{
  "encoder_arch": "transformer",
  "model": "contrastive audio-text model",
  "dataset": "phrases spoken by 400 fixed synthetic voices",
  "encoder_moe": "expert_choice",
  "encoder_pooling": "mean",
  "text_encoder_layers": 6,
  "text_encoder_norm": "rmsnorm",
  "text_encoder_head_dim": 64,
  "muon_scale": "match_rms_adamw",
  "momentum": 0.9,
  "batch_size": 256
}
Rows from block 4 of the audio encoder of a small contrastive audio-text model, named by matrix and row number. Rows with one number within an expert belong to one neuron, the router's apart. Each number is 128 + 32 x the weight over its row's rms, rounded and kept within 0 to 255. All counts start at 0. Numbers have three digits each.
After each expert's rows are labels from the 100 clips, of 14848, where the router gives the expert most weight on average: "responds to" is what is common among them. Only what is clearly more common there than usual is listed. The data: phrases spoken by 400 fixed synthetic voices.
# router: router (encoder.blocks.4.mlp.router.weight, 32x128, trained with AdamW), inputs 64-127
# up: expert up (encoder.blocks.4.mlp.up, 32x128x128), inputs 64-127
# down: expert down (encoder.blocks.4.mlp.down, 32x128x128, transposed), outputs 64-127

# expert 17
router.17:091058203161145153137063077178107162112181153104141055135124109158142125129186096126102114111105093107129136150104143128105150110089099126100123114131198099133167129130126099110066117065112097
up.0:121123157143057098164150074089129097104197118146106137154121131133121111174140111143149116127147114151148163072139144112131122156215152195118085125094157164124140090163101116097084125121101143
down.0:144194126144154088127153166138171119097095142041126143134149157121117152164144144183101158115188084129084178158149120148115122107068088113142102150150124148101139134183191121126172127142158156
up.1:165209101130138080154142170144082125057095110115116137095117122158117140107093158101144119132155207108151138133115098140103132154116124152171185125075120116093110123176092100142089125105057131
down.1:120100122110164158165061063105114105108173160150170182076077177096113143180142098156146103125150091116131109124133159114121118121130147096081060138155065131159128145143131112077177152145140095
up.2:129097120117133119069099121170148123155197140110127095156126105133149172095116112143199137121094203150113184154130095088054144210083120106137155120145130121166122138120169122111132087121126123
down.2:152089136160187218104080075143096145149152182070112202127110116179156131090091124165119126130165094171102082142127126122182103128138133138068197067119127102175061112191111085111115164135171163
up.3:136165129156146133136120122112109199054141113139111109181121143123195143108148145136120082111078064096177051181152150103126143140113115178153105127123179143128138184138085067153182058133148119
down.3:128156130123144065066133130148109202133105157114150198149120160076093118164087136144167151084122154097121144114158128152110108098087148112159191094154160145182135083095181168133113155115080190
up.4:072095195102168140090152185130152086127152130116113148115132113092165155115100105148165137177111101124140132084146129147112162156119095127108137113090156084130114120162132220127149037191134154
down.4:132136134122124142140118147089083153156160136122124132073100158097149087126190164167101177159175084134082103148121120105145133151141140100096133054103095155133137149077099115165134182154145153
responds to: /eɪ/; /ɪ/; /ŋ/

# expert 13
router.13:164066102128072133130090068180079069120160085093120101108166154111121127163150110148125118177123113088117145114131120125137060125110121095111135112176114136107087130171135035129165129127191104
up.0:076123125163129121147136103103081156174100178139144074132188090138118092090110083136128128147091131126161156057123099136146124122113133105162179143151113187143189077155163168154133140082055112
down.0:121106155138110131063113185129205154077129144091126088107111181170115123150127171171098142124127102151173095216148087109149155152137140103141149129066149141119116176146179154130098134156141139
up.1:133058114072171072093154130170145077139147201138121116176124139089068081107181124086075173139104127191117096145135098171137113118100145128126096140160108124136118088158064116112136159167132144
down.1:157132148143177123167067126092099176111152042123137133096121133121164112162068144175152154138107085107093097070096158061133149158123119137121150123119132078121127114102207161141086132127107133
up.2:159181109116134091150106153130161106139095116126167094149091131121071091128122159139118143061094102061132133170096142130062140093107106172233089192086144161139154069083124121049120168133115115
down.2:112092092172110124133159109042094110140130049126147129179188117104114126126116144113158121158077140115099108079142150155119137118123181101160163178139155131165149058130125109183170124117180175
up.3:107107142173186123089170051108048105090177150128114122124139152132091163147124115131162094138127134118169145055090116162154129129196139157137141144085117137185098111121168121127156099074144117
down.3:117140131144105143123153096151090100132128110064167138131158091094132108113093105169104093112205141170098094209151144094126133150124126171098141085134185108153087119110159109105127200183133171
up.4:157098127192154190116083119136067134108114107088151106114151117139168085134130126110165142152147153114181106101078125130147147102090127098134160170149152118150107127145195062074131072163177162
down.4:145152133085144092123179150113065174142191122108173111137092101092145126152109106135110143073109148155136139131122101183129115103167125149071077114082101076110169073113169137105173160134100081
responds to: /f/

# expert 31
router.31:088125144102118082122090164091136078151175105156072170126114120127142128113072173131198171085085158153172109096119150145130150117157106178148147168087118142140176092092098137186129082105145164
up.0:141105118161123121129169101108131160186141149118171134185134071160132111071053046093046129141105142143112111142117207147099154095099093151166125070088136065082113144128130129117142157172101108
down.0:172171178131193107154114119137100122149109120087140144120145126122165160147091110115165152106146133142108187121082156179090164169150142134129155110134110084089068181161161090085127091115166195
up.1:072151126143122063110144139189108134176121109113114192125088105061143148229109161095138156098161145146109097140128162128107111127122104159153068180090083135167085085137183160117111100065143135
down.1:122096129126136136137107204142182110124106114151101111162094141150065128105112156170132195207133125123117148135087068130122135109124132129126132077152154084136189065111163098127112103129139154
up.2:122139136113074136172109137117167063183130165173103068139123061124121120145145128153152076106129132111120128145149060095096145126092096124054122151160095141130201103182096131136165083120147161
down.2:151167135126172109119100073164135096106145172143111128168096157130117141144171168136137147142147083076170179128107164096147095140154126140119115222058172088131125149071111149153111146187174184
up.3:153129205134163135060124124120159114141192212107113073089167105109151161121167176094132117126091172133102091063076115134167128135139097149175130157101124073165138104095112069181168119139081106
down.3:125153113158119083126111131141135143139107154126119138123099163094109099178112089126171098175097110149113097088131094116135173124175146118079095129166141128060153091216068161143156170121154204
up.4:108190088166161127165140132048155128094155107059114128151114120124131166124106147106138145079171149098138131090105167095109163141127120111157174114081142138205107181133164083163160089124168182
down.4:124158188079109090147106147225135148153107126093164132070118175118118127147139108129181166203147128139154114149192055131152092131137170128144153091087099097094127082124160151156142113169146148
responds to: reverberation; /ɛ/; /aɪ/

# expert 26
router.26:178115101069068111100093085158100105151114074159072147108187149159132104096165132108109124114130094147113106179142103161104132171107192191104087093114095166117116126114108070122118099146179103
up.0:079198169152137136146133112062202143170094126164123105109159048116167088126074159104076152089117136126111141166107144188115134132138082104125121104133103098106119149158159108086105118117125207
down.0:152178175076103110144110144120083175162144185112168153107076129086135131104110062144175088113129094108165117094133069103135189141116120115150098154153123139183207084119112176142085136143110064
up.1:173125167122135137148131103119136116109110165105171128124172180133083059194092090121145135122133079141043101192162078157107115108144066101120107087111181152061113119127099101166093124130159180
down.1:134143128127159118140118156163099098127157188176131088164108120143113120087155133115115126104102126134114154122147109097163191108097129116095138163128126142237150121120120118147131167160187067
up.2:173164077136173108112178147106087104132094129144113125160180156134130046183150167105151113092088097057179083090107135130119141148155149083151145137116163097093057126176145074157118118137085134
down.2:114132133131102120160127070127061134144119184048186165121067127168106098143120116051141153142168168192089141142163125072077101082117129158101179131063132127149193135151086158100128160140148134
up.3:107119111152161134183134140124108128100173137185131056107161165083167147132111060122196111125148141072098100122113130103105164118146151121165076165103100166139149072150116186158101113139114111
down.3:173120127098097140117140124167141128177071100094118146118085097097115150096140169157107132117134146137134096149181114149063127170116082104100152125144137068102117105058100117097135188105098105
up.4:095099068144083105091138161079174071083141168121143092140118163177106152180106147118086124106161176102114124100189122172117105127144111122153148154137116171117133157097122144119132177073171076
down.4:125174159139060173125079078178138116145149148166133118120095100102183056149093118121178134131109090145136150133092095149168120255180129118083170121134153122113123132162109146149099093167102093
responds to: /ɑ/; slow speaker; /j/

# expert 24
router.24:173086094101155131092152099156087063178078084085177140109205152100099099101132077097180093174105160078125100121160118083163090141087106124109095129106123147073127125109079141134109104090114138
up.0:115146105185104139131179146170169162117126157108203170136091146108106113124123154131100130095166097102143105126162188145103143126128158101164115140109196135096068128141101138127113159112096146
down.0:114129103146125145124118148148085119093123169111070117100151200139174123133087140167173141185173143112168137118144120118184104116166127124205108167068140094131121094160127176103137102154114149
up.1:127146066115182157128125146092162133167172149189112091109139125128068144141072125133037100101158121085157159161116112154163072136082117100123148158163091145118152127070112194127151188171135124
down.1:140116108140136133140134110169083161088068135093126079145063151092164087162104133148149166123057080177133147152126172110129137143157106171138150130072103115113174100189127145149177123053087125
up.2:121069125150100133156127145129104155169161116133103122152188184159155135127086160116139046113053181133143073102078102149132137189101096153097135099143188143091065126130212121138125126135148112
down.2:084132158181102130075094102140132143149120134171110126125073157111108151129150089092151118098151143124127108149137111178142128146116129177115085096137119113144174129140099065061144115161174142
up.3:133062210129149065125110157140187156083122129176109104130156105165110164042177118139153085126138111130108066108132180146152155172089085086129126118148126150150146164081131102188149135143178119
down.3:117103110133062172143162076116128108209088153109142086144092133157142128152179087100142171131109112123139173148073104141103132119038148141122142143141130121099168156151151198124145128139127147
up.4:152123113133098075144126130130118097108162210096156116205115181188111106186152135145130102102134130120178120127186123112087090104140126174159127141110125141141164100116178103081151080185141127
down.4:113142143213144165142142134151152121120178091125112084091084115128110147120201084150103163142162099080104124131111089110134114171140075068104163136067065113131160126078124106171069072137107154
responds to: /ɔ/; reverberation; /f/

# expert 7
router.7:158119131120118116168087209106118171126157156130165179163137158107107106131092129081146096094152097105113102134166109168100187133147166116134108141081103118177092110135147099174154099140149158
up.0:058131151126109158132104126121114108147084140106097163107124100101154088102087100164127191169099087131131132119114167116121136125158172189172123098106201080118120115069157161096084089203094154
down.0:158160110151128117121174179085170141092158176169132137141100102151139116149110120070153114083196152096139128080093116142092174112128136115104139133105154064148131161137090132123066132179175155
up.1:130105078118111182102126115125082146164140129132139143069172166108138164076082174090124087115132135182091133116163154081144185070140143110101125171102103160175132130172136158184131121122125134
down.1:138144119130134051098098096110103089173123136077134113162157149146142162130109138164128122170139088072122113092153147177115144162166162122148151188130157145098101069117110113097170090044107084
up.2:111149145162057102078111178096136146185121147129101077132126134162141120151133120070126113112138165079157141084165161126104168133137148120090141149072175158159094151093091118138149147111126137
down.2:111170144101170146124150127119071132123169112150140101156129177140131182135095174170132099108169083148157181153181135130123170093093142134115139102154080084131097079125102041136119082144129141
up.3:148115128170118159102183099145107118168148030136145147196103193176177150168156148148153104141156047134118128151080115150141160074098094089208157164142141168096126139114109140139155138093124189
down.3:120150121114092127230149070108113151161192167125117094093103111122120137116090113105116108146115158100123170122102142099155103154122110216112122124099143131122108147160145129121152169139115041
up.4:143201099059090158084113162130148106120143156148097124110135155132107060135170166143149088098090107094129137132085130132117116167085185133091155118124132124169133207102102161174100088109151166
down.4:140086181109182101176160106097157170100086099092072163160123086080140158092097110095043187142115082175133126170149159157103195125148126141142140110139113126149144095161128111154111050110055122
responds to: reverberation; /ɑ/; /ʌ/

# expert 6
router.6:158137097161075107169164152112123133157140090079127093124099109124085138135103131163105119078144139152142151121122155107102151120098136161053163159160146148100157165167151122081168129071112083
up.0:095131073188104225086132145125175137201080103138116110075071155156165063091148123148102126145101187146154111113090153106135166116072106126080155179114133145130149149048090123101115107143120115
down.0:134134150155157164172107146143147136110177159134142097169078113185118127100162100156122167156092130128111198111126128166121187121089071120131155109047114078093095179164072114158143128101122123
up.1:154141106145179156121082129130190142092153093090165076159147124084120097109181141120141157093133138134148126124086159110160120147151112129090121140072126099129107161137181204129100138113149164
down.1:122179193099093100096161133164081166168142152110112088131145159196097141155115154137131159175115115090139175134143143109130177104044108195088118146189136142101135094164159113113195119122114159
up.2:119121083100156098105145155202097102132130121161089153132160148094107139122086152091083154109143093145100086171087161129181115142166174112156176125127132084094134062140211141191169179074074151
down.2:064103119153108107191112123107165137129118089154191113160128174155145089097111190174126142157167192141146164100171111150168132108122109143068083105138096162129151146137111122123151126142165126
up.3:135160171124149111171144196116099111057135153143098116148164139146164118107104202144095148111064163145155123119097145097104149136138100163074139103176145165147182120090072136190139081082113051
down.3:136143152141145149095085132130100125129160173111158162097121154121131113145117135076049159093085097140180080130150070129117113104114153120170127073101097113196106111124207135115144159087152178
up.4:087089129101122036150176146106120183156160091176091126130120139115124099119118081143139141138129139160121175125144125105148154158173090107179125144105065143129124134068133186099137059171101137
down.4:128166107157121115131090104142123103140159132115138078142127119090114156134106152140045159131087136101138148078143192174110135195103161107108102141183168078098117161064167169122133224078160147
responds to: /oʊ/; /eɪ/; /z/

# expert 21
router.21:123107112121073138146139123138133154086089107093087110082150117119114154165192099119095131191147118120137184101108156139077089104103160154138090120176202132071152174182146126133120169117161130
up.0:109114127119123103174181170146069126165114104177147099133155105069096116163168158192102090137134161118111142171119147131062168150127155158134161124099129130125162079112113143082179153132169188
down.0:117130116121157087136139098153128199106124115095121176162150174161128172105163131074159152133163136104146143116076075144118118117084126159158102122147127165091144136178167057096094148205093104
up.1:172077160116163144143123064152101124102129147176169141165116156124136099123164127084135101147167109107100185113155069166097091136107082210140181089153147119110125075154100073105119149078116193
down.1:116133175182132075126094104099159201159139117112114110157148110151121181128151074122119096119147159073126107146098196151158115121115160131123085176172098085087179163097137150132173138136182108
up.2:088159158120074156140157205119105158192163089092140202088127166111124141131041128119140140084110181098091123046162167121183121109106150124086132179113119126130135154120139150126166152139143120
down.2:172156118116111110120091085132091159102091151168153176139106099145125102110181131167156104181111094051141170125136081128105084161086152132124121138123156190159087158144114142128053125143117177
up.3:127149088101148166094180162137108130129115125138113183136165128117149191126125133123102166122094124147121162128174135132094120119147139102137155068144212103140162133075058074125102151096213125
down.3:087124119173148108118115112140150119117122150133158156083143092119111125140129138119129155201130122133155131096122083165103125139112054079127110166081131124133115105127165131096203094141116106
up.4:107192135121156128155143111113171109106151223131125109130129123132136115162110155177118141137047084094150089168154150088142101081156119109109141108114153102061123079100121105137199115131127165
down.4:182113150134109040079131233094061137152144118137097139156112159148165082137136147068090056100131150167173139119147125114166172121157158127152050141120066148164172139164137115113154133106148104
responds to: /ɑ/; fast speaker